From a checkpoint of a small multi-label image tagger.
Model: 14.4M parameters, 24-pixel images, arch mlp, norm rmsnorm, activation swiglu, width 384.
Training: soap at rate 0.0026, 15300 steps.
Data: trained on histories of elementary cellular automata, time running down, 147500 training examples, 13.3 epochs.
Rows from block 3, named by matrix and row number. Rows with one number belong to one neuron. Each number is 128 + 32 x the weight over its row's rms, rounded and kept within 0 to 255. All counts start at 0. Numbers have three digits each. After the name is the row's rms in percent of the matrix's.
# gate: MLP gate (model.blocks.3.mlp.gate.weight, 1024x384), inputs 0-127
# fc1: MLP up (model.blocks.3.mlp.fc1.weight, 1024x384), inputs 0-127
# fc2: MLP down (model.blocks.3.mlp.fc2.weight, 384x1024, transposed), outputs 0-127
gate.231 102:146106122136148100123135049138006108161102182121166130130130119166120103143137146133162068102125117085133170142109123159096150165106165140094147133105116133158165059105143122129131061217120122117150102127067122093119072130164168082098127079138181148141101099167170121107080088181129118128174124118162161139084130162115102100135112111164125162177142092079159133142128115165100150065123
gate.232 076:087129170091138092132176087099128138174142164129137104182118071142104110148145120085113213132132111212150096134147128169113111164107120108092147182188105136150138080132138150142121083128129085127151086107085176124144119084103163149155125085206130167162181137122146164144158138077129116048152101159125105157070132114119131081160191114125103098129143140121151165143165104085065151141072
gate.233 074:167125131112104125132118152071132149113107125139115130137116163135141144181148154196090135119127076102162101159135142133161120161121146078158167092162130080144165066123135159132153151096089114175144163151184086122142098123157137089156145133144149095134150127087168164156148126179138121112129151117179172076149121157103152099101145177164132127131140170059090124127156177119098168191144
gate.234 082:066160134086097151185124096093149144141090157136094066120122150098131142155119112128144074130186094056137107130139151120125182157141122168147157207085164130102072106098118109119176112099126110087103122136146097130151138125165153067140135101150087136108171132143165075213092156139112146103165077134122131143110124127079125107102109095178115163114114097136106094075125161119120061072138
gate.235 087:109141151145154165089119145122081109111151085151120070159170160125086169186140160127143159081124090169120113157093161151097149097102182100068129133115100169125111085125165119148098137120068134146160122162142153124166090117062130124139173105124157124109076129126169124161089218166116161187068098137179178116133113069161094105130104102074074153138191130125151065140207152107138155184116
gate.236 092:138122120074107171147132154185123050144117149091105145107126121110107151129146123125115125141145104132082124138141176126122117129087082124129074082109127132187122131118135131109135066139146147154094112118114159101097123107085120090095150154176133119134134113122142164119085124174146137118130082148125105145208121087123132173098140094141135128129079103128094113139131102199151136089150
gate.237 087:156133134095138134133137141071143095086148109135167111169116181087084127164163126153180172141107136112137145185105096171140112173140145111103119222185149140118122112137109107153058110135115147098109159106069135108094135176181181140140140156100112145143132162135084123131108103156123154068169153196161158153096147108113198143095104007117133096150194111146097124118121167138173123138075
gate.238 080:095103107145134107142159087118129123124095118165160089149144124120093148141105048119132151085122083138156173106115184075125075068135137145167098129194100097110116135092154104160106139133116144115161165105136191128127086164088104095168162158172167167113127192185123135099127139133105122087180101092105167172146126139130138138122177112108160140132207096190123140111108185195130095131123
gate.239 074:088202138148135117158094101148138101108098118129099151128088134176134158132132206126100112154175124152170133156123106085172135146172180141177156151120113096087164079127084136114178121151160199126151135122099084103133116129078073146128109120101128087080114101157140137130139196198119172139111136159112136137114133104131158127121197175102126133143124080131118187154121127118122113164094
gate.240 095:160071135218092077116142103147110204179163091136109202104104084081118134124064146164148106159157143119123072122093126166180082121110122155138134127113138119104132135092114150149141135139180153094118114135165111095136156103158090139119088104216091144151173182144180134111115125052142185057158129190127097111176108115111164104109162161155070127141118147137146126128139109110142124131145
gate.241 114:158110145139184107136110122126174099102121099097161135094108094151186163140149082165152190108140148078043191131090137158137067089125061079142134182131118136161121101056141129169140107145137125109138090176082115075087171125083141156114184139160153156177196109077153060044116143126178104058097193126080118125175129103144134105142128158154136137085097147097113148098108121088142184136154
gate.242 075:147199104161125070111157151119150148179125186078085139130150190117131070104105100145156185168169105110133144123059102118131152070100162136118133157117132155067065130116119101111070116116159135182159092165094108061162101114165128180127106075117098069162153073109131109127149158096136129158146142136132185139201122120116112151128121156114107108104085093113083077115162116176144163206060
gate.243 092:098146162127144118137143134139144121134184098115151122139079092112131147111124164205068161098162246117052124149137167139091086159128157092097117115143126128072162114092113160123108121212175104146171115117111104082159147195154142142142165093120129084116143151142162153115142111127099026131147184121105197143058162142076136060159154129147130091130122190107072076134120115165130145144093
gate.244 099:114156158110102162131144203127131120140124110065144128114076170099151121088149119105114126138129201115170096152169081203088165182140128115113076123149112140106149125116129079133149131135099173090174141118146121083115171130157092087103111130119139129171181147123150123190166189078133073142100082124115121167134108053103115128154161165122096062129107179119120068132128112149116129182189
gate.245 092:113132163212143147046105119126121129129125158076098069158116167117128076114142124111097122068112041148152106116078114148164148170064097103173088070104138092144153117079110132152066208152110058164102140153134099162144090101073116140120173131109112134168107101145096068112147160118164144142175101155104140170147166158076159143184105124087161093135146116152137142152136171117111158120140
gate.246 112:086143141127126113105143119117127183086099133197100137192135137106137103092124141132089119089134078077165115101122094193166089114078153140110126133150075126112160138073160133161112102157155170154142154122164055136051097122109150146086147152124150125092169138139100185125066028129123122100144139103092179137141069138181128123142099100115135116092098159155205147116074174115125142134120
gate.247 100:092128129117106126142096123167087115082073184150136146158105109170138129168165107059083104167156108139194180133159099080089143066158156149085105123011134118103133082207108177167109131141123140152123138153145098088109104132127153181151136124146123172111132137175160129169087130122139130132092089130099165103185162102079088137162135156089125159078104163070141146135190191162121193083105
gate.248 095:110106153112151175113197104183108120125117107185101124095155108147146155159053062130136079111128079128142102160113127161130118087162170081184117143147125137107107186119130138121134133132142153089167128125132115095116156057147130107150112115140189136135173099135188101099186105092092134135062142122126088139169081131156155120147113159095150091152121093095116125199119145112135118137060
gate.249 099:126115122161135146182120115050137122125155159097107093139113121137143108114150078102065107184126170096130190124135088139212155166113173144118105133073144111101145128136112096128157155163091126141174114198108124076098147119076159189171130120086119162212115145103124184103157096128128146078182150163155126162132090150122077117061122154103044093134115127174127106164112208147078093111066
gate.250 086:122141177118164159136114084077144079147158134108118115166120094116146140148129095124121151113057122157097144112139152079129096082109136178135162129167133108105112154124073109128078113111206169107081093166128084117124156072131099172114156172120100099161135109144089087111111116111063114167177156132104141125165159089125074131085134125131157124147100111143163192118100151182088117108134
gate.251 110:119092134110099130139180132092140158122132130088187110166090115154186120169067103114130092133086081134146079158128119190104141100148147111068127134175168153139107163157137169120138176138148180128082136154094140131169136104169140168101165190118152126086201198092126129115148134117135167097073140094094143147081123076132121133133118104113148145143148102125126142132131076145158098134131
gate.252 109:118158098127108151141084131117174110105077139110110077186130117131179090144101101089162149133186114089160124159097069109107103125102196132148107131117103144122125110086105073144141175140160147135194132155151121082153198130154070148166150167111127155128123071119116141129130033125126076142126138101174102161109130122129148136172159089087129117162116086143146087141109079107147124085126
gate.253 103:164098059123128125176129044155127166119116129116110044129109131129099130167161171142079122150129093120141161134117140174139136165099115125161177161104130121134090114093172141126108158106119164152041129125059122114092131099057128130115095165128170102127049133157098107172107071160103134132148141132107117139132093093120139143097133136155090134134156139141171074186134138198169077164142
gate.254 080:097160125164113069082136112075108067076122105139161132108116113192109119128135114152161176161076254099125121148092131115100107142134164105095138128090127171149136090151116090140126117077134101090097122137177185120119095109117116133134083197054087163101175158128125076107186186095128121145153108143103098142134118131175142153175093128092107098113126129155138156118087195098146123125145
gate.255 127:097064153094114102176132119190172126130115107134119127099118161118163199093160140108095103091141083123111123102126172225125149115122089125130170123182103188119130154136129101101086156097115144103100151048124128106131158135137177099100132090063111098107117063149118165107170119068059142099132089112124155103131136092125115156122012145135070103129146150167114087127185110124161101071120
gate.256 105:124099207101110091111147107203069133095111138060152138107159050135120150099102148139111131163158163144076127130064147137123080117133102096155083097172186109151135123117111138109107119141126172129131109153141109159135139108101075091161152148136126130154185131116067155117100119100120143121157055144091113054078145186124089087142160149139092091133221128123124160152164189102105117122108
gate.257 105:205147185153126186116201142142134088122109075163178120128139097127193145115207122114125119134148114074162173122075115077136143055171142168118126127197097092168137150129127173055146150190144106083163218134100127117133125089139141145120089141119107118134151137119066175116145138138157139121042100101082128156124136178124167139120153196077065067153135099090135130130101198147139139071158
gate.258 102:126080158144088114165132152091105125131079092136191132113082093100124160077153133138120143157111167144153130129131118113089084142133169152109122148123136192123114125110177132185144111086160096145133142167164125119135094120078158170111120104151085101135150157101161117112119104151092096144108126088160148143098149150196097121130083103146100109173135153094204085087216147131099083156028
gate.259 097:119127091138166136130099110161132085114084116130111154115147109138130115146128114136187109112139056081160099170169134137094125151110152128105063153105151126136148151204113142131145074149113160046158124090109084154079126118223095074107164141111034123201114158122127136191077138152124101115129159156142101144139091118111133126115097116152072146067153181038132194175114096150133128226082
gate.260 090:167137126144123121083155128108118142123200117175158151130168170079159129132169095159131135099079153109177117100116132139074122143164080099146136103110157108134097120116132140114071115125167126120134083122169123140121111160133133151107127134145050111143185232145193157150155110093091099058142113147114184195043149164089161100128127099128060102133149146157105105127189149099117093101071
gate.261 143:184100115144130159104120076148091151148120138111101136166151070109097078158220154129190155119200129144066130121139118100181130196137168148160086141178141139167091196110146161130117167098133158144142098118175196127143081130107117108171080165116168105112119174096131154109097098121122137150105126157097093122145099123152207110174110126107098060155106153104151119186082137113080154122098
gate.262 111:083185165115078065138166099170052145186116112165127099124158124069067179126164139190087105152141155113080115155149111073120148136112175106177101071146113108155135138174146105137182150154224126164090184145107106123149121097121153111079132125005102137113092092108114144163112164109124120150071133124133095141145152173175107100173148072137092102100100115132101137136142157169131157127100
gate.263 082:119058098162099152169090104084096139098170095167077147155107090137133125147185150108116113101114102113175130116144118088115116089076162118146143119097159127113116168156124107072124127140055139134129131146135169136191157146128100132069159123140146103133132140201101171146124177040076145152059147168198146117168151128139137178122155128106136141138101149078150124169127153147132096130151
gate.264 074:115176102124101082106133090191129096141147167162114158124120147175147122145206091127091164116075059092111140176189104141098172104186162141100114164122093100147176110122218106082177143138111147095117172196053127147144185153097132153142174099107109078120134117091148076047121155161082091108087116122132153140144201049180132134127103111122128086084125112144110149147123098165178136147110
gate.265 090:086115139170149106151137150041105072165176161150118131136157155098114153147159122194121142143089148081115103151135129080088092087169118088147119157125146110116138137122150175175120143134118130135157117112129159107141116106155183131153093111134131139166154141152104208173141148131117142092119073123109133137152171151132130147209155154123123090164136107179119152085128153123111123056131
fc1.231 106:173106194058095089173166152141152171134141122077126120118177104137139176153139087122171144081069162111131144110132133119146112104067080154121144145140101150141101117178127100139097133154186125094119181103230104129147094188128143115058118110129071112151146065084175084134125115088095160100097127134100117140128175072057143094115097246115125174126174116152107164129098076088122184133084
fc1.232 075:102161160140139112105118159170133158105176106161152131152129108152176173093124191175129125095134143139104145130152150114076094088149131185094060138085121125098086128135161138139131097108077151150133101118112126092131158121054173119083114127143146103110185150157148129117200188139098161211098104103072154113166148193124140152100077137167100021108111216140190135135158125073146095148158
fc1.233 073:047149188070126092110097108146172133144181105152131124140181134169105094123077116119177130161083151166125184126103149129152151071155100110131160141138045121135136164145136155127156150126129095114120155112099157167126065124079108143106116108094097087087138100164135178130125144117121098131106167103103184097134133080155141111146068066085140088157155117207093129166134179113156099123114
fc1.234 083:121155143127168158155136114114129182166151125179118136132152155133128134136119160102106131144190122129154072158160147140123124156105119158172128134142122161081121118172084123106137100121125095098130145088135135063061152107188142145153143117096141114158096089134160123123167132169178136176076177194118138131089115139180137094137167119167155118155162125102058142117153105135119130123164
fc1.235 093:115136179102091206134148068135150118144114101105113068148149124113116188206155158063125119141160138168140143173133116172144105102169107106127131081183125117150106140134136152113073114146145118183172094160165181152140119126119085166122121107118132154095051127160152088142098217163113152157130132124139125120081098058125092109119129118158084124107146134144103086144202190069112124125086
fc1.236 087:142145155125196133154133087103181024175104151078095124153157146098092111130152122121146089147121149122075154098087166128109064149067103122142083088129147085197100097055116140125122117161062180107115093104129155154100143133149077180246194159131125157099151123145113159169120133126078108147140143116147081103157147152084109155079128126147169175101149157119182111127183112124141083150152
fc1.237 091:163218061112146112108071143149166082178137092060097095118112155137185182093118123097088092046136129135113144092107157097149148089135094111099111091148146044125107102117136163118191093130196118139075116118161134137138144152135158098136167108103147148084141106161157183092185119095120078188107138144133179075132134088131092119156137161188162156142112161127150159217053082155117165148144
fc1.238 080:089134158148096123080118125070127124165149164053093127119135119134065145157168141103139142127088124122145122159165154092160114156177123158053116171129156125148130164225119119158185088143138100122165108161122072099054123077074112085140124163092173088103148114125101123138155150126191134077108120093149068180128105103170061099188145111157087119088074120173109101132083113169153064123141
fc1.239 076:137042121086141168102140083108064108155143129152153124133088108105122151158121160136155111114103078165084115157108112120149062111123110137155085139147137138136096176143137110105144132134105077155074119146128100152100154127152158113116160115140081168230123159155130122198104089011132099175123134092103105135130152118121134150188106052123093104091106138077162139110056169130152219134125
fc1.240 089:097230116135209114080126121095160083123150133143133159130141201093110128184211147159162140087136135189158163112155148101130138111116121113143173060125124130108157176096083159072116175074086132134177157087154114150134107168082135146142084128126164212192136137166153138107102112130135157124116183140103101149141093143110130106136105079121148067137163098140090094153114144098084157069151
fc1.241 113:151169173135198092135049143169133112164148111089137130110076130104147133131156090107162140122162112079042175127114166163157154158108167139126098163140173151108104163109151144140126152124150124121130090146123118104113139162081109176141119080108099182122129093049105107112110126142127117098098185121063099124157145087107136066112091137141120123112131125150132113092116124087116141132123
fc1.242 076:142118077092173132112119142102118159113172151114141119135098165070149132105147116094159111183134088121124082107160104198147140133094110187084124117174145091127141153129162134168099148128125085179128139145150152127133072147108106169094159213105102079107121121148123126109138109148085166146154149122099156124150167113170146094144154147104147098123166146133098104131088121195111157090129
fc1.243 094:136132108095139147115150133153183158151154084139112088072164140142143111150144164136112103097106123129148109147122151109122125087115123191108154140169155086090113093096135072121110200144176156142091164101072114130097150115135104136148139143191146105100143112149099139194122156153127177103084135148091095156139114117138097074091080129099160140176090155060096119152119159155143092073169
fc1.244 100:138114119153194084137129095092102126113105133155110116130120059136134111176097116092123071151201114158072132114154137064155120087137093088077164129047125106121159135128154242102185113116155105149125146143084151151122098108126105147128100119107145169134049066156118164091100113146159196130168160123135124111111162175137152135091135119152177137160125121079120164108107115114134084108112
fc1.245 095:087108056173117092132113101106178129093029124127137177150092103121120150088214145126130133169113142093101086185158168083153129091113074180136166173108144154145111129082173140158089105164126131090137153194163158131137077098137146116081123151171151139141093091149119115139122070150055138095082126099177123120045116147129112178152125173158103090098102147109143118150130076135163107112170
fc1.246 102:182135089122123159164143171154135067146089164101160069053166106151107111197133145148145143162121135168088138109147134085112139130135136139111154153112156100117142143167093177123114118079120115049128098147109198084184129104130048091154074115158117109149132077103136078129142159158139110124131075137128078119108179102131143113093152166173098142172142101097092085188168088116147127103129
fc1.247 099:080139153060116098151174071097160174139171120050216081141128094084073090182108126074093112143115140111055110098119106152174152130102133153138087154151104152135140152150099197074171135139178181122124158147116154097199131214123155137084150155140054171127120149091068176154164149104153111096084064167155150158133123109105077082061127155160102199089113132120158194125112075187133082048143
fc1.248 097:118143184147157124166113103164121092132119085104096105111163049110161146123146094136119148114246174143138111158139125163061107069107108103170192148116112181126052142125166105111100126157106177127184167150088139084067123158078137141152058144094198140136133204124094119081078115117182109158118128150177142098114101100090137154130135177142170132155149109132137151149135165072069150099114
fc1.249 102:165200162117117184109208104122127151129096086066180151109144082147165094152135061155165129066114147121068076082138142106083211134170164111108088155131114200092101144148126123167163150103152133124084162143120138146140084168118011127079136117131088129142100162126118106114095126171134109139127121074112044107157117063100143125159124129188123154110155125111138128140156117113113171078124
fc1.250 088:134137100117161169103154129090126097124194170110099135180154091065207122106124124146107054074146137108159170090159097126085117138148154127133120168147197115136143061135175096155091195127193090127136093144176105113097155137157072166086086070105140186143141065155164129190089136116116195116179123182095149125121159106095098101137128106148174092113184089072090133081106150155132119109149
fc1.251 110:079176105073103182123112115217090113087142099110090151083097115144091150162112176165092114103111187136075147131116138094143100132084100167139083142055124179095145157126107091110114094156075090127111122119083145107164072129103124146161063162178084190146077090062138155136085106175160138139217133118109130082168126204127117125131137168140088149133122098130075124148119147105164115173112
fc1.252 112:141128118168119112140120161103178098082135117195094108095112071206182132161054128190122095148199166109144151125130090157132054176085164130139106171163113139118169116112122130149139147137134139149179106163137066084090109133209120205166151156125145112145169138140076113176188108133117128104129084135118103110045179112120111084143131088084077128122099049118076159133115105140183203136116
fc1.253 104:105129189134130117140115134149131095115164156149174181124157126212158070167095146164135144076151111124106117094116085150105099128100149129186149087105174103150155128173093140143170117152189117096136116176143121085200087134121121084085140086053133132136193097146164148139141073120111086094150101124136172117157147126095145084035047156107156103148169172147114128101160095130123189116130
fc1.254 080:118101131117085148154156121087138133129071055088166125154143121107109077124093131139126119115164129149123142099139126129113042126151133154167187178149151130134141107083140140190105097076182069161081116141153105124111146154100136088164125091125135102144161124125167216137130087119097079118094130120165112107100178107084104142100070179151152118162107152172172097120144136182176136058119
fc1.255 122:183092120166199113084113045089118161100194086141111163127168116141104035190129040149129096168132149171116146136146104090080129136137109092151139160120139103164143152137130184121097117121119098145056152148116108100083119145108097131089133161176125133158107133092121109132164110165179105139091135159126143080149160149113115147111205115139164125134070134092124138118092142137101188174182
fc1.256 102:122172108111117153141112169113110148170157122140121127105124111120152084078126147145179139091180097148114174173175086162150130136106147109194085143107106125150102151141107145126151103091103083122168156076086107107185056073179208145128144154102136104129117120164133134124145192131115058129110215071120113169173173088057151196183118132107172130128142127094166101132096075173100082127139
fc1.257 109:096091157124163179086132163084091072118133148137158123162095156124087085066115131150101113101095144112127116124151093119145184177134075183136111119144149150132100149160087117129161068151151144157070165099223126078113089116092188102049136152077081147154157116158119157180094080133131100090110176033113170095179107196149073152183126093175150126109093159148099096092116162154118110136151
fc1.258 104:138144105134157107136063080091164039137163130047139121158174066142113021127073094131120081126131092142153039123128116123161160133088150143139153139101092142109174206146097183103124091124128125147137134159138065084090135133140103151123105109185137143172167130172161107115107121183111111157132180118119059108136108120110144067152147139147121163114130116155170154114113078160173161107185
fc1.259 102:162122143095142102158136130102041118106165105127056165138110158146058094142128117060078142130136124100119052112080037159114173160160108159092173083165102162159063093082158179117151145157065096126135090123120086140165096150118160148196150119133094098126100082118108162150157149117128122106105171049158145080125171129133128144127187148096152111062161099136076123095135101094089151163088
fc1.260 092:119123182098138147129073132156113109123126145110134159157175139118148150105171123147116169127127120076136114092119158129162125142127100119136127114110095102158149113155123034098092094153124126176141118110094122151085149056151084133185108160114129073082086119112132153075121161168174139143148061194104151152108085146154198083062035165132145130115103185084110128123139100128096151136182
fc1.261 137:095159128141122114172189156125122122119126165140152139141137170170202171149100095078078112150068146066183128165152160127046095040095119112137150131097079102135162087128107147141126132181156130178107175156117126154136160114110126132096155146097093128163170102099185112128141171120101082048111170091134112098166160125131117157108160193133141148114089099140111102099107147150126140101128
fc1.262 112:070141087174188141104240137179157089155150116140167085110084151150096095131153158124084151133114168162068149116177085131142136137062141088178092157147100119114111139196161138127149143097081150134169054097126123141143104129190080129119101124103152111128132147121101119114158143146148141117162136157140086193169143172095211114115176074154132098136088140150110134093139118144119178192164
fc1.263 080:165080088152113115139130150135148082147153068120109186112097117147119173130150121158091120123096145132142148110102144090124143121087151153085151141099184171089050214089147150068093142148083170139126122149121165123053084108089094136128175168134141135089147122110133157070145136143088088149099073135141204089123102141119117126045179152068100092153097091140136182144153155128162169151113
fc1.264 075:106127144129112151190118142110121159095129129149187120144163114145099075134144209153179096136127198176139101059132118136156111110134106126108101149112124129121069130172091121130130128082111121136157096079185118179126081083136163131116111186119148151112087141128101173232109089129166089197101134114107074142150100124109062107106147163121100153183110150133103102183117215072139128163178
fc1.265 085:146126100144088109120150146104122120134165142094131150154141120113138158158113105153109144161117139127077150068097126139117128133124136125123177139096167121144133158128124195162128121146155138145090081120129104098147114139137127145129089156125176201127131184188048159173134132126143152142121129141187185131147114113076167106134044164156126144178210088141132160168086170196138132173127
fc2.231 101:136078150089138060075067110107120156135174159107109100137178126150131107141129133189157155115119129111202134117104101105185151100205145113113022083086097154198212130103137123125055094076097137115094142196118151161098153164063144121130159152091127070113148184098103126125157112150132122067182142099085129157155108142045070156168116099148134148155100063148103110187109119166146137081122
fc2.232 084:170144109079206107150143197071140134111134115122135120072141175185144104169092144112127088103159151156133071139127132172151151137145148111142187099167068121136145097156124098173150160132104091142093091119122136076076086180128096127064146107125125117155142120147100161097146180120136122099123083118108074041091135181109103116126123119142111104192127131142182134116126121173126118108123
fc2.233 073:105134160093128097094148128189162055099107103131095096150145113131125119142143115154157139090070046107134132156162104101121120132157168140117105167115074129072058113070125118137091160137097116109139126123108107142158101140089134184134131129152087073137150159156160158117086111080123099222086069063149170078162155115187145160119128184105130144096157181118153227142125122128122182159134
fc2.234 087:164120116117129124096162164115061102128085114117092136103142113174176153114143182132078122123094148119120193130080106129132129068088112111145145136090145114084060119130155098059124089057177118173186158082116131166116126181168170114118152137164068166140145164044182106156119122074114180105150134119058144110117146097161133109136145149080080122132125168186126101138094159112136102160110
fc2.235 083:161081118150149133182105132130091187164112141142106138153162122087089141110121149116106165097202134102120126122112136165196104068136130081143107136056099175067177088122108064196136114096132140121117096219141123140074095136141133142164126218188150089176145119177151117114156146156114118124148094170149178073170170117111075160107102115110123096123113065153129100134106128083134124175127
fc2.236 097:098136099145166169131116168137130111103108111088089142086156106177156137101132135172147140077122122111137166191153115089089175142208141140156176148152138195123101110129176099144135195151127113151122155143164111124137103069155120187095139120144118102112159104102159117216095126068110126111143123177129153091154174095093105153092145178046143144207140153093182060142154083131135107097100
fc2.237 095:161114185117171138122130150092131134093149145158168115125102197116155147150102115125138130155099145099128089115085157159146144163093118104121172102159132158099115121159164075180128090096173171111144138122132075118133110188122144115129141153074145104136129159063162189140091108133087086131136100109077077150144112131143036141180167154076094074146124137090130179120160120097186122102120
fc2.238 072:135113121170165087155123124125127215125080120119106129179118102135167105151149129102117107135118127136110135119147128118142094154151110089171089174180106150123109153129170123079135126148099135112148088056126120108139071162148110170143122055135156124122119125157094098125067108135135094110132135088101125142170086134108135113153074129188104089139092113097166145088127140151123198110087
fc2.239 082:163123088197073152130139173145105132155147112156117095129156161137119119123151098158101163099065140146098139131145117139147111117060103115094111121117129194152089165124171139117149082132109117128067076127153141107124100091155113164133104128121185132163097109115129167050112133137064109103118127163092159109156134155095166120090121144135058160094129102082129170108125122082156091106149
fc2.240 092:130154130109134254117083152128103144143155114163085149145188106122074097144124113061133076079107114174159137095132138120120127081094169115129070150084097082120112153165060154127147076123103132081146133193116158137115092180131167098147118133062148089175107144126125137143132113141179122100114128148136138226128118096147149126129094135148120079123112138104124149085180149091151168121093
fc2.241 112:113152098114111103183101154174146140085121176133091171132073123094162111111078178176128053139111129139134111032153118150172170121141109145080089197173137125140130137139144146128128116147162112175141130068146152148135126119140140152191164137068147149068131107136113120113117098114136075140159132150096127074080146156175128140176133138082123181103124130156120118123140158162167123120141
fc2.242 082:084081100067171158057099168112126174138116128107093160093150103152120097122140153153099083180115115176120147115114099152165109157182130102139139096173099148112101163178057121152133150187121151154136122143096103103141138187096189160149096146119095129132089175118159086112142123114179141121090093173161107181166156119176133122064108170133162148045130186110160175114106047107096133164181
fc2.243 090:152148150104116103170124095158118163098151145161074089145084169139140110131141125131136068091192138150166142133165139152102113130052113126096176102129212158097116158138140189159133105130181145136113147155082114138144197128097109181141136078123114166163125178110062128142121138121117097094165163141161094143117131078230133126150130169079143142135146183174130171103112139108100120185165
fc2.244 107:146116139075115132141145107171172102101095149088207134165109126105119095131133158130148156077111100107103108101095044107110104099140149079115139187156175164158126150173103080193089131100180105100163087125101145158129127174116123143161094138148131078129146127139172148101130179174108157087171120126096148122122099163062166120111087088132075189146101125152105174129170127125146118120118
fc2.245 090:154144157173176140134143111102147144125076122122093071087161128220126118126135144175103092105131148102136152160085132170158114067165137147126202165098173114098072111051139143100136237148089137181156142146125125146180088125094051144112149108146122085116117096063104089143101112091154124066134142123152157114155157161161095135174164130177147140082121112122123095106062134180053148180116
fc2.246 096:159115144137121107096130150120076140098133162115179130134174101071150123127102141157100116067134125108090112210082195136147117089149120139130140106172119043153125120137156160141108134073106158114115096132157131101146177115166081104157110094149113139127145098114118206071156151065117123157142143117167152056128159139190060124145122122074139166086166132074119079115089146132142077131116
fc2.247 100:065146108052133137173162110190155157152162115132108155130186100115107153117113138095153133118122175138128110113161113142116111077140135164163156106141125175087176149096188105159140112112142167102104065186127114103140139143109129055146091075175075095081145129104103120149126096129072125142087151119123135185140102136158185164202146145138106119159156077136112103110117120182146106160123
fc2.248 095:089165150105091081142100096080095085142146116115134161124139141126073145132089055127144198160115082129145126094139092160092134119101107099099136147119108120089100158122078185093119138079161195162122126108136102115162153125144104120145089116130144186146179087099141134100154083124101091090130133166067127175129117178137115123106129134063187131146112132060093177090127127068062096162170
fc2.249 095:162122071076152136167105157147141095097134076109153148147167078139129135097146108139137100122093099096144117212106154175202172112098192185093113163134122100086127126135146131140085170166122144111094185141143157147107156206129110117143128183066139134109113127152116118138093127115132110171148129054092120103121148128158140183140109142099137151194124114117125139148091113080094128160097
fc2.250 086:071159112098153091087136161127127102111153180138111150102187203140122185129056112185117096073152180100140093103158113089163127149143118125154111155176148145183132100132182136158142100137163164107126173136136130174185127158161104149129099097130122076064136116166149128117078136153099130127110115127119093128118126120136096094161142154125136147078129163163146090110128161141097163112120
fc2.251 100:117180172127093125093174047091110054146145107157118096098132159116095183157122132124160174125076106185104146145160111174085116142216117051155163130119127119144092133160144163195139142125155103110192145145125126098120114085150112139129100129147130169176134128166106154123156167136089178107088202079104112087154154137153093126135142048144084096127132162143129166086133114117174137115119
fc2.252 121:104141120149094103154109142163157158079158147151129119135178098132126136101181188118117159101135128133151107145134072092121133150168097088147127101114083171132145141136172143080127122082119123113137102126104105169125104144036122092086120086089118065164130144152140176223115149153132109043093172150139146141136136119156174118132213151086167080145193171111127141167181134140087135189130
fc2.253 097:132144108105127107129161147207106109057073149112188081120108166172133102181125120101065108149093138154110127147128088128091124097142109110185128164081135072164093119056145158150139066086117172149174143065138144154152097125082074192123147105076079064130163150129094116143103083128114158158184125164166122107080117126171059186107173137121071153078124152109168122128126072130126152111127
fc2.254 093:135119155154097169090125162149074112098131104132082141154101121161121139157093127109145104149129175095189130205136140128133198136189108150139114164069132137119116169156080091082154156196135131127163112089051095165147168096098125153132128131143158173121146132138159124106113097157155108072102127132155091112137119149136083182132074156139151199174148112140110180138187149079189166095154
fc2.255 125:165125158139138139114155115131131062132127070122138112186079118092147167141147129140114110153098136103194124130113148119098124157148111127125173131076054119100084126161044057109123168126171106136174170133113129063111113156123161112160120058126097127129153143080132104100136178143094129127108070129124143130132128142165150107142150110199089116064176134125185121121181109117161101078134
fc2.256 099:113105084224096162092112106088113120172142169141174158122051135119132123114150116153126162109164070155132054134047148142100119113137132126082119069152159151124107115107052184165135084130118164106140099089142111117107122143137144113177160170130136151119153147152105134156145106091156083143087137167068099152120116125167111130086183111122119024179179139088142126088108116143092109142112
fc2.257 107:140110132166091125132124129095139201125106141099172167133133097095080144119135117066125057104085209111123120111117129149137128140002108103138135118157177173093104100127172102190127184123102116144167111174105129088118100143174068138166120135194143100167119110090108092188136122146185148138155166107090116145118070106106101163079132077080127145175137097125130079096105129132057132132169
fc2.258 105:122114104167094134135110065119132183176173106138170156164130106124126132085141149149104133114128119083156132128128084141175122082062114146163144146166157028159095142163089158100134083073073143114137127112121139127160127169155252081161134103114096081129149133160117195079093141099174148120103158079110161064132107127166135140161189107211097104102145129103139115129140160127076116056110
fc2.259 097:149162093079097158156124068135072094144136113066139094178142151179141093088095129156142114137121109115121121142132126141088124094200177109128146079223135167203161075115120155119128140103091131104143114058099094178120128096108163127148083073190114151179159107200146163117099123142100148095134108120151052063105129116142090115125126124030084113106178095081145164117153132142103123083135
fc2.260 094:100142122159136118163112087105156172060113145145203106080112108123095137129122161114109101135047139110132077080142104093186112183126120122107094140118154120088094171107112108085071142121133121149125110101128132114129103157141039123078184125161166175145147105110101161170139086132165105154133164091129178088123164096186122140070160149126188134172202107097146134171098138119121111139124
fc2.261 134:060122159114102162146094164117118098133097130118159110074197155131112123108134105108137066160153099130111146113192181104202096146191157143097112154151185092109106103155161161145130145161098127154153158125142097154100114158136103063170100088156158107100159120161147140148128143140151132143159096170114104192205122125105193130060159136147056068183098147167159124090130051163049114119128
fc2.262 103:134085126099041118056145160194146107092146131129123143149128136113111085095092134122145123097111121117142133078099139126097151154194148122164166124133145132086162116134165160125110097103106099144169076064088179120071140128109140108137131136109155074105163114161107132098124149143077155125099154127094090125128113108075128106103125115195255132131117213086135146078149083126147151112139
fc2.263 093:190101102139115117115179128091134091125143136120178137134159147137103148108113130083134159076133129110150170102102172084131158118109143071133205190172112088172143067135135111152133146128099060082108137115151102143143090191142145086107113147078102183134149148145120072100110116147109090168104107138109077105139142128128104130152105174228119085141067153121127165126157089127098115166088
fc2.264 092:168140102121106135175185143140121107132097129102147143086152192150122159121144140067153179109113172095148147048127004101072190183136060193132134151142190172131105167092213100072149027141120140110117110141109140119127098057139187135120077133192139138080152165131125123155124168148065135129140127135112068069129178154152134114129104135103088122095136173141109143115199147143194113124084
fc2.265 095:118146140156197163115148155160117097156172148159175113153160132135102137173122186118119142123097138116138123130091206142095115145121126117141078099102112095145087115077164216122179176163062133129122138082110135115165146092164116102129099127081116167138151192130142180212106115112045160098099134139117172068082151129092132153115140173151146107071107168113142111139091089128131142161137